A small image embedding model, trained from scratch: widths [48, 80, 144], 14.3 epochs.
Rows from block 8, named by matrix and row number. Rows with one number belong to one channel. Each number is 128 + 24 x the weight over its row's rms, rounded and kept within 0 to 255. All counts start at 0. Numbers have three digits each.
# convs0: first 3x3 conv, stride 2 (model.blocks.8.convs.0.weight, 144x80x3x3), inputs 45-53, a 3x3 kernel for each
# convs1: second 3x3 conv (model.blocks.8.convs.1.weight, 144x144x3x3, transposed), outputs 45-53, a 3x3 kernel for each
convs0.63:197191192161170174132126136093130139094112132130121122129145128138111153109111114143155152196144134132105081144144127155137105131127099162161151147163127150144116118113123095129152116128162124122137113109138139121108163155150158181184177187138
convs1.63:168120133125097087128152159174153152133104146148127153186149163147117118148130131184152160137122118139119126178147159135116112142125130179153162151120126151127133091100095107129105079118128189152167146130124134110118183138158126113130146109127
convs0.64:161148130150140133144135114137140143153118140124123129111120121120140147094121111127134121121105141101077108156134111108139072129102109150120118135131133154122139117116119134141145139119106147150131130122160160128125201173165104123138164163143
convs1.64:129152147170124114154145151138139134139109094144098104145150146141131124136130121146150140146127120137127128144152142136139128134138133139144136140124125135127117066105090141140124137136136151152141148132127138128132145155146137125125134130113
convs0.65:175172160154123124137106093144142125107159124128110124119141142111127124099138111132120102096099129093109089137114148132141110123123158139114122092130107128114124126143158138148180153128193143134134127121156126139131155160120153147099097109093
convs1.65:137118167125118159190133172113137186128139125157158121135119154136130130148148155139129157135123128154151145122120151138125141137139149130131153136127130148147144137141142138123105111109083139123146144131138145147153136120160121117127150157166
convs0.66:158143147124144152118142137124105110144121115119139101148148134105147128126115127112114103102127109100080114170165128141120093102082117123136134119133126152150117098109112127145157147136135147143138157119154160126156170153155129116148158149165
convs1.66:095171149125130134158166175124136125128109095138097102135140130132134116131137130132143136136134123138137136135141134134148125133144137128142132129129123129135129056116110081137132097146139134144134145131131136137135127142122125129110130135117
convs0.67:097105101120133128149146150144146140145158150142136109093113147098100124125102120154162172119161146117140166106150124097115163103151112148147151160152146151139154148153141150170155115142115108140124066103153102135093105081109087091065120140143
convs1.67:111079065118099111114107088128106097126133100127119094120105107111110108116107106119111117110102111119100108117108114118107097112095099127112118114102115118105112135164157174138145219133155116108116118110110117110110111111106129133114125130128
convs0.68:203175165163137134118128119121109106123123136146133134163139111102137135110117132130151115143119156114092133150123120147122119108068108168149136144139149160134121115139147139156145152157153133154159132112142155147133177174187121130141139133160
convs1.68:142177137145118082177171152138139131126097091121055074166149146142123115148127116165160146142119112141121124164154144151137124146135137148144141139118108143124115078113096105157118093140120173164155150129121146126126170151140128110108140124114
convs0.69:182186170156161157143137131096144125095129129131121126153134119144115114123113106142161133203168140152137143165131135137134129136138119167172140163162108160148119099135153096131138123166167110105117114107131115113124145157114148162140186178145
convs1.69:184117096121065074123138146194135123145082123138110132193149158155119122152125131189146154140116119137118130177136153135107112146116130180145150142113114142122124093095094110137118081130134178151156139127130140109119194146149137112126151129134
convs0.70:163170135158137125145138098115114148140128161148144123104135095112150127107139119129136126087108096114093109109115119121141121119157120139143110106135106124115097127114144158135123159103151156131159162105188124136167146149144115141116111117121
convs1.70:104182185171122166165141174133117145126085097111081096121128141129136138128143144135137139140132134137140146126128133131146145127145142125128133134128142137136139108137120136099117133120113135134132144146145132141152128128141125131144135153146
convs0.71:124120151147150146166153153120117129120134133116116098133143148139113118157134125163160158153171144173150153123137120117138137110153134159173143172161125168154151138166167153180152158188131094144139065102146085139118101134111116123096103161145
convs1.71:105076075103080098102106124128122127136117136153128113126114120127121125132115123132111121134118132141128133119111119127123120134117118133111122132115126138113126134141126177113126219130140120109120123114117125117131102104111122127148129129150
convs0.72:113120147092098141089112114090131068160118086162159110135152128143128130122107111094136125089106097107141136157131144121130110147116140100145136121138122132131137112112136118149153118125135163153165182164137152168171133125146114170177129113161
convs1.72:112162164171167172161127161101157145155157134124130106130158159131144133129141149133157158141148141145154141140171163153170145134136140121151157123142134130143136092144129086136130087137158130145160143129138155148149120156157130177128123132137
convs0.73:126146151136141151125110110138121106137096088105093106110151129146126124128103122132113103164105106121133140123123111167154087173137132121132120124132131113138137163128139139151151121115170145116139152144122143137146155123148138092122130112128
convs1.73:108155134108154179145143146108119114114141124120175130114136133126146128121150141118136142124143141126150146122153147123157142128155156114136142123142135122150141143193129082127124052120111117139147121146141129138139105140126117142125119144136
convs0.74:134109136111107120074085116148146112164167143163163184108127107122126134103135125134118137113135088085069109090137120112137121138143142122106103119113110122117125120089128165122117161103133161125131141139140149115162139090108112117121116137128
convs1.74:180164164128076110112101088167152131133118096104046085163145146127125123136127131159130138125114117123113130157125140118096101124111128153135133124117112130121124126174174119120131109143160150128135123116116132121139169153147132138121125108126
convs0.75:117131143132118133118111157118103127076089117067077113109091120124104119122066123097078123051063082075092096144112118154145132147110164118133129107118116122104144093097136120135086128124068120100100095099109099108130146148130151121133115135157
convs1.75:141128119125086129093076121118142165119144174147151166114121132112120136107112130107117119106118133097111130095101126098100126105102124115124137117125136111112129165123120135137152109131118106111116117127128103108142108115127096122144104116131
convs0.76:119111119148129123156125127140108121142153104144130099116127136135125113105110140148123154119128135117137156105126126080129144120145113149145140170140130158136152139152153180188133138149110110116123064078114062127109104073124106114096140123148
convs1.76:088088094088085107094095096125119101109108112124115099112104104115103104118107106125104109114116096122113112114096106109120093119121107127101112110096107116102105176148142200143133223146135106100109111113101110110113093102112111113125126123129
convs0.77:159158149155162154142159151148171143162168162175206188126128112122151116111146094129142143118131108137132100137134125149129128127126129112121122111111114122115115106086119111073100107027102131128147117124102109112125092100099112106099087096094
convs1.77:216193171168120162159100133163150130169121114165143123173146134157137121155149131172137133153123126156127132177131127150139110143134130169140138141129120150134127148190129151132121102116133176141131148131108158140122181170133165195110151129136
convs0.78:123121115136120115165141130136120118130118074113124077139135142143122110139147133149142152129141167126122157131154129111125136090135120130168153163136140155157154153158143146153124142187143122129098099109101081109107124078122122122091138167147
convs1.78:068100108070113107078123095103112123117131130130124098098102102120122126114110109103101104119136122124123109098095110119132125117118095110106115115118133115104113162138144155137160204137144092098101115120119106111120096105121118131144110135133
convs0.79:138130122150135134186186138161119134151151112152155146158117134133130147135159128121143114152138124159155147110109118109128126126116132140125132148126137124124104118133109141169097174155098116135140123094166154150130140151104103104089134136139
convs1.79:099098148154142174172126144123126135147153156138123148138120127130127138132121142131111122141125140139127135139121131137126143130113134138116123137124142144133143084109107153129115200189162130115127128113129131130153131121133145139157142131152
convs0.80:161132138118113142090138151145107124141134095118135080183142158131148125118130094125131124170154123127088125163168165143144113149115099114112111131140135134143142148145110144164148136126148143099136093141172153146156152158138105107125155132149
convs1.80:131144141127103147147149188148141125117110127129111146146138129146121116144127128147137141138116116141123138147136137132119120136120143156145135146127127143124129075091146077153161065146159143140145137117118138121129144140117136108102141113123
convs0.81:138158153119104132124114109120139099114110105125105120106110112116114111119087107110098094064107129071081049144105114115119108117110142130108111121134113119118111118109123119118118112088114131116116129101109117104132153159096133115106103120121
convs1.81:165141171175078122175087133144144183145130170164132156140129147145118138152134140137132148138122133145135138136128148145130139145132143137136149146126136153136139115123135142110114144111089138131145145122138142133150149135164156124156161131144
convs0.82:152130176134125149141123129125141113173140154142198170149158140139138125112140125113093089073057108113121129113132114128122122121125113139126155150122118151124132118121142156165163152120123172111118122121146154147137120129129125116125109126130
convs1.82:143145176116099122119135120153132141098091116112067115145143130138132121143142134143131130132121121142122130146129125128116119146114136147137129131125117142133136120180148085145135066135188136136122145130129143130130143137135135135118150140151
convs0.83:107097116125113112154125141140109113111108085123136134115123150136123143110137153148150147117164150100127169110146154084097155103141129150147141167144146158153167143124144154193153145157136137156143098118132081129122118112116083138116118119148
convs1.83:093068079081085090097112086106102094101106103117113109111098105100108110111108113110102113104106114115107112101096106101106103102110111111100111102096109113104116155167156194132142232151154101104120114110113114118114093101102112123125101126127
convs0.84:125124132127136135144139137120097113143144106156167105141145121115128103122162108119132112161162138120157153138113101125129114153111119147141123122138112103105103147137125121134091126107112117130103131080112125130100165189200111138162099133145
convs1.84:141174162158085072174129165162152164156113133138117155164162170153137142167159156155163170145135144156157159159164165149138139164163161154161160144135136158155151044058101128115119134131115159159167141133143166154162166155161158129128163154152
convs0.85:139152158117104119109115133113119119136102150116116163124131132120116149120122139145120112098095113064136076145123121117130111147128137138146130138131131109118146112158163097161163134128207092137128115148127096152125150137112123103101103113134
convs1.85:187111182133066118117071172117154191127112183131116164128121149136115126136126138121125141123119119127131131119114141121110123134124136136135148135123132137138134139149112152185102107120106107110137130116134124120148139121157125106135137120147
convs0.86:137140129123113138122104095121125106152124140126106113108151156140132122125136114169152119173130121124114130100101109162145134150113125124119091135131124109138129102115143111107163181106153166160157159150166137138171179148152147094132144114135
convs1.86:125143129139165111167150147131152099130134070099117074138162143128153124120152131141162153138155131130156134136196154140163135133165146132161148128154130129154131159164120109134107085114097136156142129161135139152134136188147124156121112138106
convs0.87:153148157128124118080097099121101128114103140122102141149167130141130149142125111159137103130123073086094118117142133153159145142134145116120104125141119135151138074109135081092130145111159132132148144144126128144126174172174173185211146137148
convs1.87:143181177132143138133119099132197188126168180118101132137177178107142147121142153142174182123146153126147146139183176105156148115134139138175186117147159123143154099142162113135122100133125130163168114133138132141144130171172089142135097109124
convs0.88:111092081119127104112103107120107093096132125146110132131112127124134152139102115154115098105115056119111138089158141136139152138134143113103105119118137140150155096113115111136190117126173092105084111120083128143085094110143155162177139108134
convs1.88:157151168120062082107080055158168172130145149131087086135150158112115138134114122145139155132127127135115121150160160106126125124094106140145165120121144133111128138193194133129126124106135142141145129122130137126127134138141094120135097073103
convs0.89:118139161106131177090129166133114082164110063158121053154151136131152134105134124105119081130148091120123123161169155133142125103103123120123139110143125133128138143129101097144167140137132123142151159158139159164133123125155119136156123120158
convs1.89:142146146136087118145113152129157138118143112099090083141141147131127132138123134134136145126126120128118127150154157117114117133110126128139140119120125129124127086105123060135121097160173136127135131110128129120140140158148121123129124110127
convs0.90:112085090087109099113152117141145118145174155114121098138072098151180153111126140153146133132103115156145119089091089104118103164112139126100150153154181134144103099130083154174135154167148117144119106141158129170143135151138159155167154191153
convs1.90:076098106123092081156152130144115105135120120137135128134129136137134139140138126136130133136138133130135124139139149128132140136121131135128128136129130133134119094092067163144128144171118145139149137134150120119125139130145136129143134125118
convs0.91:169152105161130104128118097139171113106130095106132126143137109127137157151179116152154141155165141129167132131141116109145098133141132176133152162142133142142143137141115135117046158165108145138106129127153131140138161157122122137125101093089
convs1.91:094111141147117083204141116109117136127143179126148162120123133128133149133129135126119130141136137144129126119118134128125133131119116129127130139129143132129135078098140178118120182138080136126138134132131140140138110122138125136168129140149
convs0.92:142161175141152131116105093112111140109104134152131153103166136147135135094134102138106137113121089117094103108133138123137137115123108142108129123113124120126158099141094092063128090084169131108173127082115147135091059107139136164138109091098
convs1.92:216212191156126136187128130132148149135139118153125070129138137131128116152154140136142137139128114156141133136152131139144116154138126132142139131127120147148136172214142149154114108113108141139141140122125155141132138156136119140107148154122
convs0.93:148171167135138143107094091116103144095115107085120103093142165114120093108143087168125179131107154089109110141122124107115094104163110113137152121106135123118131087103098164141133153116150140114128131153161118142136154153161180155168131130157
convs1.93:147130121154134103146136131146139122093110124108115085158145134136130120145130120160150132137124116144127106165143139145128104143135105165145138141124114142124116067142133106157088093150111166143149139128123150118116168148138134134121140131131
convs0.94:134136136134126124120095103117131129137126119120116099112137158109120115130136105128133112145153148149121104144129140139124131149135132126139129107136122103109114141122166155074140134123169149136161166162170144134164131138132154136154113131144
convs1.94:116117095111150127162099135110104092127147088121147088105109107136129117126141132115120116143137133141148144119127117140149150130160154118120116135134129140145147179172134102134120076105080113121119141138137148157151112123107126139114119140132
convs0.95:126132097133154115120135098126116133132137129134111141102099111128119116126133078110052087096088085100058141099155133086128123103107108129088119125099139107103117115121103117103114110112168119122143088121117100110076141144187163151134147085099
convs1.95:205165176174112096160115079133150157132138135154125088134146147121127131134125134140147151133129130136131130140149143121138121124124115144148151125128135135124136150185158143131099149116093136143140122122129130120136137145146113140137127112131
convs0.96:129127113136130114121120117116147123141160130107113099092092114146135129148104107068135118129134096117115118147126106139164155124136154101090129087069083109074097119125096112111120080111122140153137130154096111114130091124106154149123111151144
convs1.96:091082139121110157145125102104101135120106119147140154119101124114110127137126151112104110114109125133132139113102123110109130139130150117100113109109119130126144114149152143177184159189145114105116105108128114112136123094132119105125152134156
convs0.97:160160133122107113109102082100109100130107091100145124132118103139106137107120099106115106134098108104128158128127134146117140137124119175148124147149128136123122105099120149122139117141108112133132124122164097139143176163160187131169134150137
convs1.97:179156177150088096168125134141139177136130175171152183137135172133126149143132137143138162132125131131125130136138166132117130129128138143144170144133143139131132122111101164177110073122099141136162128119142134112135121110146099109147100078107
convs0.98:137107100138083118136086058148139147166160155143156108147098120157129117132100077137129141153136140119116102134113116126139105120152110131098115130100129142119105106139117114124116143113146128125118133115166118119138166152141152146139133170145
convs1.98:149077118185097112216133126111134153141126160148144173124133149138131147139122133126133136134133138137131128113125139129123138136120125131132150139126141139130132097063076178137098156153110127130140129128139127117132126126156146125153148122143
convs0.99:114128144129149121114139141099092121129075101111086103119135129135134122094132142106101117110074114123101119104128117123121133124139138115148148108155125078108142106107157092089163115105146115060114128119084101115086111122109130096058140122102
convs1.99:125097108110084116130088111133137142116126160145183171140146139136135132163147144139147133129135122149147136128143139128134119157151124154151141141138132153142136096145113070166099078120128147140148136130136155130129137135131134136142162140145
convs0.100:136131139102108127100092127160095102106130118107108112125098130117109116135139119133156151100127145103147128129159133156147167138133152149166162128114109110142147155076115171126111137038129100123149128152149142121147148134160140118156132120149
convs1.100:110140159111105134151131149121150171117141163146160175131138170119139150132144154132140165114136150133150150122139165125130139143140147135141169129138151136145155097166161097151111084152097136133159129129149136122137111121152091126129107121119
convs0.101:134133122126127114097117105121142129145139120104134116115074086137128113127122129075153149128092102114109136119119096157177150116139126078106145079090115128103111145152114138124098120155127114123123131140098073106144103137120139153126092147120
convs1.101:091075146125118148157149130110130137121118109157154121132115130118119122148134144131118120118119126143144147120114131113116130147131152131119122122118118140139141109141117132193146127205149121110129109114141121117143133106133119108128154135158
convs0.102:170142134143123125135097123114125139137097147136122136121139121096122103132166091080105143142137136119104108116108159151126120110121117143145131118157132141134104174124188122120173126095172110084140134078156129062140118132131096129097101092092
convs1.102:116145189110141150154153150123093097109107125133123137131112106146127121155143128130118101138127125162142134125098108148118115174144134122114105133132115153142128088143177075159157067119143136114113147128124173148128134117111144130124160146135
convs0.103:114147113117135116117127101109100128138090140158101100110148138126112127099126129124081144071075135094050107121118128132123121098110107121132115121143117097108117107100119078110109112099135111079117116106120101081101135113137092089106113079092
convs1.103:135107127118097119149097129133127115133128120138139122141131118146129122157126126143129117144127114158132123138125106155134104155129117143126115140127117157131127103156154083142120106106116144124125147139135164130122143128121140119129156132139
convs0.104:141133145135137122132145172103112116103095142114105154122138171087097110134153151113141166098081140115134126114125106113126133136143152158178150145229161145178119112125177124119177157171188121124146112076097141115151144121137123127086140170099
convs1.104:126099148108087123156153146151145115118144134108125106143135120137133115146137110144133120134134119142134119136132126131136104151132117147137123133132114141140112088106099069168142068155173150135135139124129149126110144121123129125125144144126
convs0.105:139149140134151128134140181089126133115082145111089129106112175108092123121143149102107159094110164150131129108141125141130158146142152138138135130188135125147123148120146108123142149156167110090100073053075138120122121113145126144096154145096
convs1.105:131077129102091151144137192150134127141128155150127139141123133147126142159135139140128128135128139148138144133127134140128139150132137148134128141131138150139138100097097084161139080142162152130143142120149158126141138119134142122149167140162
convs0.106:138146141156146133136136118099122113150132088133105100148145132144144119122125094132133118204130126099087128176128145147118109123118128124130120128089100108120112135116120135116163159143152132159142168164170127137153159151181155141145136127129
convs1.106:136171145186165131185127138113129132142157124131120096133144137143145141142148152134138143153148145150150154136147144154161154144157164127138138142142141143149151099127095098135122112116111133142143152147153160162170125145136146163141140151144
convs0.107:141138128132138132103138137126147113131134141087088111123111124133128105125115126123137140136098145131147167123122093109131151144142116128133137122150151119114110112133126123123134094145144127124102091090086121143146149132124141128127156165160
convs1.107:098100120099110133114113091108123122129150137132181174131125136130131132140142139127127133119138135123140134124123140123132131138136127134128129134134130135138139104082090113175124105187161141142144124129146121117129124122130126128129138145141
convs0.108:162139081157138107141132083152152130145128108152158132162138103144152149147156126136154112177133112142156157126113118107136099136150106115121108140127119120146111143150134122104094153103091132127134145126146134130131169155126109151144090103152
convs1.108:093112123171135127179130116124134129143130148133121123126137132116128137115125143129124126131123131138131146123125125119138142124136147133126130124128137132133146104105117180129109207145108134136132117126138142148153114133133122141143132143146
convs0.109:121136156098113144117119138118132093130115103112129126106155153112142106105102099104099100087119115106108104143134140121127126102094111118141135128134135143156154138122129150132131140123131160149156130134160105136193203154161122102121141121151
convs1.109:114173140145147162169132187064099116121100089114098085107124122133134116137143127110131132141141130137137135119134134142158141140152144099132118125135113130138120109162104087146155091136134117136138142134132145138139097129118122127106129127125
convs0.110:160136169160143120160125122100076132103051142138113166134106139133109146148139135126096111141155135118134126122140155124122152112124138135137104122129108119119100155124149125149160131103177130081141081084130166114123101122127126143095156134143
convs1.110:129116129099099180133141193136131097134131136150142120138120092142122108148132108136122087134127111149137113140119099144130109151138115135130097136126102141131098080127135090185182079149181146115099143115111153128108138119099135125106152137115
convs0.111:159128127141122144138116110127126098154115130126125132112085076147123098122102086143125133127111149084089102136127107111142122166148138145117096097106093112114084094137109098104107118076095136166147143112160108116119148142115140144162127136146
convs1.111:134106168165105119170116100123148191159147181183166185122139176144136169150138158127139162145136154148138145126135164139135147147132140129135172144133157155138153086065106153107109141134101129144156134129147134129149123136181139132168132135148
convs0.112:147119091140108122145135099145159151097133161087153141138106120145146165093138129133136118141137142121123138120132101096150107141128078130102099147126109163158120126108099120090099150090108131152130135133180094142092178142134112141133117171132
convs1.112:156129151174112104175172145099135124143130140133134191106124133126143158122146170118129138138144155140155170119133135135148155123156162114131145135133152128141160121103084204144105130144088116135139135132152126141165103124124129140158114156168
convs0.113:170134129157142131153118153080067119079044147124090169143114146137108137163147144142123099141164125128143136128130155119125126102128134174165111139167120144143118152147164137141173126084161131087122085082128152104135114094119136151104163130124
convs1.113:126120144138100165122136165139120107151124143138133139128104097141119108130118110127108101137128121137125121127100108138117099134126122126113109137120117133122114083123154107173172085151165131101110144110114132114112129108107133115127138127130
convs0.114:105110128142142144158154139158139136153165147110130119101113101110115096121137113137129141137155142116129156109132138127108139131150100155158163163160131162155141154163173148179153144161136127128120073125136090119082112093119097121100148160161
convs1.114:078084088100108099082123098103115111111114109124108092110110110109113113109105105115106114112107112110105104099105120109119110098098097115102112114111117107100106124140148150125133251149150108103107112117110104107111088098106106132130102124132
convs0.115:143125088167148115159137160100153113123070135132124110146116176136093143142116128115091107132125150117110107124143115103120141122140153143128111111143126121115080168117114126145135126159117109127095078070063131110114136143149150141105174153099
convs1.115:127084106136105154154148185157119146157122155171120166152112140150121140164132152142115132142120143156137149134109131144123135171131149148120131145123135161137147084077105086158149084129149135110135136116140154127137145104140151118146172141160
convs0.116:137119114147139140150155127113116140143139132141125121156145107123146127128157138143164162172137140128145125118111112108135116118137114126134129116141115115117111123129116115108111123088100108097097129095115133122114148160138117128145095148136
convs1.116:103136123152114088168132126150135125159131140158131138148144147131127135136126140142133135131122121139127136133136133125134128138126128141139138130126130139130136088080106160139110199185129155148147125127140137132150139140145135128139146131141
convs0.117:143149128129123123145127106120136117127122098111097108124151150138128129111102094116125104126138108116115084133126142136160118150134124122115104111141118118120116141144163132151200159145193158149148151155155128144129172138149177113152117098119
convs1.117:105153113099148146175124133107109086121150102124174100116139117128158119119153134116137125137155137135158142131166141142177158129173159111138126134156131127155136163194104108141120071119097122139124136156142134148130119158119116162119109155122
convs0.118:086085085121116107127119130119098136088120114128120114111138101138142115131129123116081112149123076136115114114153118121130115149126131113118121118122110145127130148166167145184139158182180093072117104074082105108112078164163099149181103080116
convs1.118:092096162076082111105089075154123138163115135157111111136117134142122134138116117134121125139124132143116116132122123132129134146113111134111124133116125142116112087187209084115146169146132131111113142119124139124124133118122146123159146115118
convs0.119:142128139139111108129106101123103103089103085100116143153130135135126134114132128160140106152158111159170105174124141158147128166128112150137134150132101121120117133131173103147133109133137092118119093122127149119140122142116122126103104121135
convs1.119:125127117116097133124083108134127146142128170154153175115113119134129138131121133109112120124124140121116138114093119130118139130119127124126124134128140130118133117135142151127150132140124095095106122118124112117137121111114139126145129120148
convs0.120:094092093118093113128100101141128153142157158164137153085116094092128108159097120112143152103096116126140135137128084128140124134104099106096117116126113127117138093135153107152144169174158140144154165128152132121132123102138115131116135146146
convs1.120:105086118133105108170100109119128141096109125093095111106131134109122128101102108106117125101124123094107113102119141107104125107094114109123133111123130102110117150122102177141118173181148109116129118117131096100133119129141117130143100115119
convs0.121:161145090166158109141116094147151120133166079137173119159143112149131152140137127120146130150158166129119129144117158113161121133152149148108122139104127132097127148136108159123093136182070144136135130120154167164104149134150153152139148124099
convs1.121:119107101139124105151115104109129130118122132115101111124132127115120123111119136123126125126118124126122131130120123125113139118128137123124125125123129121123135165152115192155122161113097127134123120123125129134142126131128108122127117138146
convs0.122:138142124118119126135107108134126128131113100075027057124135138141130129116118132129143121125134101143128120153129129156148128140125158141137133130134110125126120121127135120138194119136167141114154131138152144146127174124132168124116136114075
convs1.122:101150128110139125154080102099124109121164104106171088109134113113138118109143129109136116118133123127140127115148123131157134118143135108127119121135119117140122194215123140142128103115093115133117121139123136141118106144123105144113107143111
convs0.123:116104093118123108108106126102106083105123116144131130135159106128137132124133135179122106141152098107108159089128120110134131108120109133148121120123126150133141147187158137161128145156190096068116117069114098118136067090109087120109108087100
convs1.123:110102178087107177123113092139120123141106111150122124134106098140122117132107111132093102137116121143116119134104092135114121138108109123100095135115113136113112122219210108128143131130118129094087151110111142117117131118093133126125139116125
convs0.124:094092105100115105133105118102096111099112090159131149086130118116103134124111123148134143103139140139123169099138122068098127099138126156123140146126146162137150110124104130177114121086096126144125112148132118127113123090128076082108102100113
convs1.124:154111124120117101127126119091088081099092094107107104093098104094098098093102101106096107097096094104101102091084101104094095094109102104098109094093101099097105201190178181134140203131162098108115098112104107116104083091095097119127086108118
convs0.125:127136119156157130109102120127122084129147085123165124122142140138125108129172103106099138078120089140093097140118140150154139130118134108117098093114107113087090139118141134140164118135114117072114093095107140147134134123115149115086102094106
convs1.125:133157182130116131120093104129144150111155144156180162133124105129133122147132130129120094121130126141134132124110111121122118140122145128120105134139124150138135121197174119154134110109092127103089127133119132126129131130118126130133147134132
convs0.126:107090083097119087075099085122127114160165142184150149111118109129140139118106126156102083112098054080096117077168150088120122138129129100082125130102132129120144135099094156123091167161153132159160132150146120145088074129188109150150117086103
convs1.126:187169189161116118115090056136161133138153117124089062136145136114126126122125121141141133130129119124117119143142126114130105105103107138140136119122124129122125118182180151126115216140124127134127125119113124125131140165145124150138116114126
convs0.127:155139110149137113131119092137130140119138115137103096149153158145138154130118120114132100146143129110121134144120126128153114144138133115106123116119124121125097119123125134113152168142153157153159161141154157167126170184156174158141148114093
convs1.127:071152153101167135158137131091139112118158116111151087115154139101148129099139138114149137123142131120143136116173143106152139094144141116145153122146145118148152179173098141139111132122109119156137112142122122148133105175152096160141090147126
convs0.128:140131140096118131121122134103110101093074081141127119153099114135128139118136175194185147130208151100131146193144144103131113113135146116134130103129124140124122112111128116121097143120097154140095171128118111115103110086068086100083148113111
convs1.128:112111113087102169089118181129132111121126115095146148123126116115122121102118120111120124109121121096109126115119116110119123097119123121129123114119121102115127154139114178136172124111167113117120120119118104108118133129109109133119108128130
convs0.129:084061091092119119119106129124100098107101082136130122109114123156141142164131125116112095123122115150118131118143138130137141145127142123127138125133154142134166138083127122127108132163132139125106148120126132139097099131129146112126130124122
convs1.129:149161161133123088111090059105142173108136176135129139109130162103119146105107120114130145111126136111104116104134155104114138103094112120132167116127149113109129151161174149118128187146134117128142113116123114113119086115136094138142075077100
convs0.130:112133135106121087096097102134101093112096078099113121129113112120108122093136124135102114091101120114123135159134115129148160102121125129117122113115138124103140145114141151082132097118078108119126171159131114136095109154115152133110106146112
convs1.130:120161179117134178112111133080102102105110113105133116083093086107113117118124123082090082109126122108125120084094082109120122118123118087092087110118117119121120191173144167137153118117118089091083113118115119112116095097091111112119129132132
convs0.131:140116103118096082114083096127130107065077083126146094142134145109120167107095126118133109131174139131135118152139105135144143111120141117129121119111144116127137148115129162160116180159087138148090145170137138187126113119094145114116096123114
convs1.131:086171161075146117091144131124159133122157144120183168118142145115147127106144134122140148120142128117146127119139156119149132108142125121138153119143142115140142147156149162120147136118133110134142117138117106129119108141146098157137083126138
convs0.132:107107123100099108097101124127137127120086081121050084109095095132124148088117116155124124134123113139108101161116107108131137125098097143107100135102120121107134139110163144084115111115098103140117146139096119109095118151117118109106103130122
convs1.132:112140112125129150137104105105105109123102141089101132092102097117119124113106119086096094116120125104107122094095101123109125107106117089104094116116117114106116165138125168136165142108130081098090120121126118108124110108093121113127130117130
convs0.133:145104104132103094121110089147119124164165089125137131116084105130147123128133125121146123182154128167180163141133102126130124133139123126109114122127104150134105151141147151117104148134125108160171133130163111137142146191156118143173113129113
convs1.133:094128129102121109133113112124145113124120128138120143141132137125112129126117142140124130127110118135122128136136131122122138133124121133123139124113130132124136126120131117156134154120124131126125116102121135135132144131147126124133130129152
convs0.134:120119124116090087104098125142117134106105072074116125113091101145074118116140099170166148164144133128124117156130088128132111121121137150122126150119146162147131108117154085089131072088108138141124152175107130111115115123097124101092079083079
convs1.134:124155135104139138139146124085128121101126124110130135089114107102122125108129140086108107103124122104130131097114107098124127106123134090113108104118127107125136173190148165141150126114117091110106105126125103127137090122114095118130106139151
convs0.135:138112140120096094082091114120080101099098086152132120125139105148132154098158187173140113140166123134125123137139130097132132116125147142162127103125108113112143113102100075082052115097060165117157109104149119131147107084105083115117108096128
convs1.135:139140154115116142089115098110134088103119100118112102113112088121120101111114096107104090116123098106109094106101072110116092111118106109114090117117094103106096152185197139151167089145148118110091129120101115108103117131080111132089102119094
convs0.136:136090091118113116095100102132125148108148141133097127111108109159128112155108103115119114132104107106100099125143091167124124124141113141125110106109117134123150154117179122142147170191156109106126119112154144138093117158121197123143120131132
convs1.136:173148127129108080116108114116148162127124145131148141099134151126138139111127127103139142132144142111124131101140163121134144117120128109137155127142143113125125167154161180117118155114098106135137123134130110124125097131139135131141098111110
convs0.137:105148145102110130093094127147111104132096077159152117116151176150110122083113167154054138119110139160130142146147158136143148118111136114131127111125127115135125102124150110113134101118093142119152182148142127095130141087104111105092114082123
convs1.137:114126160106135146155111117087142135101135105129121086107123107123136118140137127105118105130130108139129119111129104127136118129129116111122111120128112134134123140172170120148154119143140120116105130131109139119113126126096126143094141139133
convs0.138:106084113122110114127120141098099091093102107133133114099091116135121115138128149136116106092082102096137125104138113124109128099123125120122141104134110107118137145127121107103102131100093125118130097114123102111110094117072090108128115113145
convs1.138:104097091127127105080092070127122132120158175122187161137130113147146131153143132128122106144143133135124122123118114144133115138111115129123106145139126144139127140137145111114147115126149121123114142145138143128144139129107143137135137134137
convs0.139:106099128087099099070095094129116135131111128076112107090172146125127127102111127109068133072109086089068104092147126132155123103111105109114120124132111113096139152118153081122106071096077159138175094124142126118104090095096106120106109087134
convs1.139:149160146104107157119125108104133122102117126112094109096127105103127111117134128097120103099127104115129113096106101121133110127128110100126106104126113116131118166192184138151155096109141097124115105128112136130118106132116105142117125138132
convs0.140:146158117116121116083101125120126122106115117158112127122083103129103128114117129156145174134157193107113156126147130143120125109109181154143140107108151123133116156119092142109066122132090129148090150180127128122095108132089135100109112088132
convs1.140:128150163113112133161145174120136139106132100122142092117127133112119123123134128123136140115122129122133132124129146110132126119138130116126135109115124119128130161184151157128135140115120114130138119121126123128121126121130108123115120151126
convs0.141:128105117129105102114096113125122130095114090092140106104152118151135109104113135123133146099108117106131102172143174158164146151150135135139151122158114105158110108108185098114138089114122106119133132150154119132113173142112156136120116148099
convs1.141:148142138112110156095090151095127150119130155151163175111110121121129138130133144104116115114128136116137137095099117112116131129129138119119127132135140130136140147135133124177143079127106107106110122131141112110131118109127118118139132130144
convs0.142:117105118126094114067052067109117110125108080123127105085087131140106139107113153094107130085118117115092150121110135161156115092106124118103091114107080112100102128124183111135133121116078156135148108123129125096118149122134128145126098111128
convs1.142:136145106097109105085104081095127113111127128163132101104106089118126113129120107102109086111124108123115108083093099112105104132112118105102092117122104128119112192173170145148194096103112096102098118125112127121125132119101121128116143126112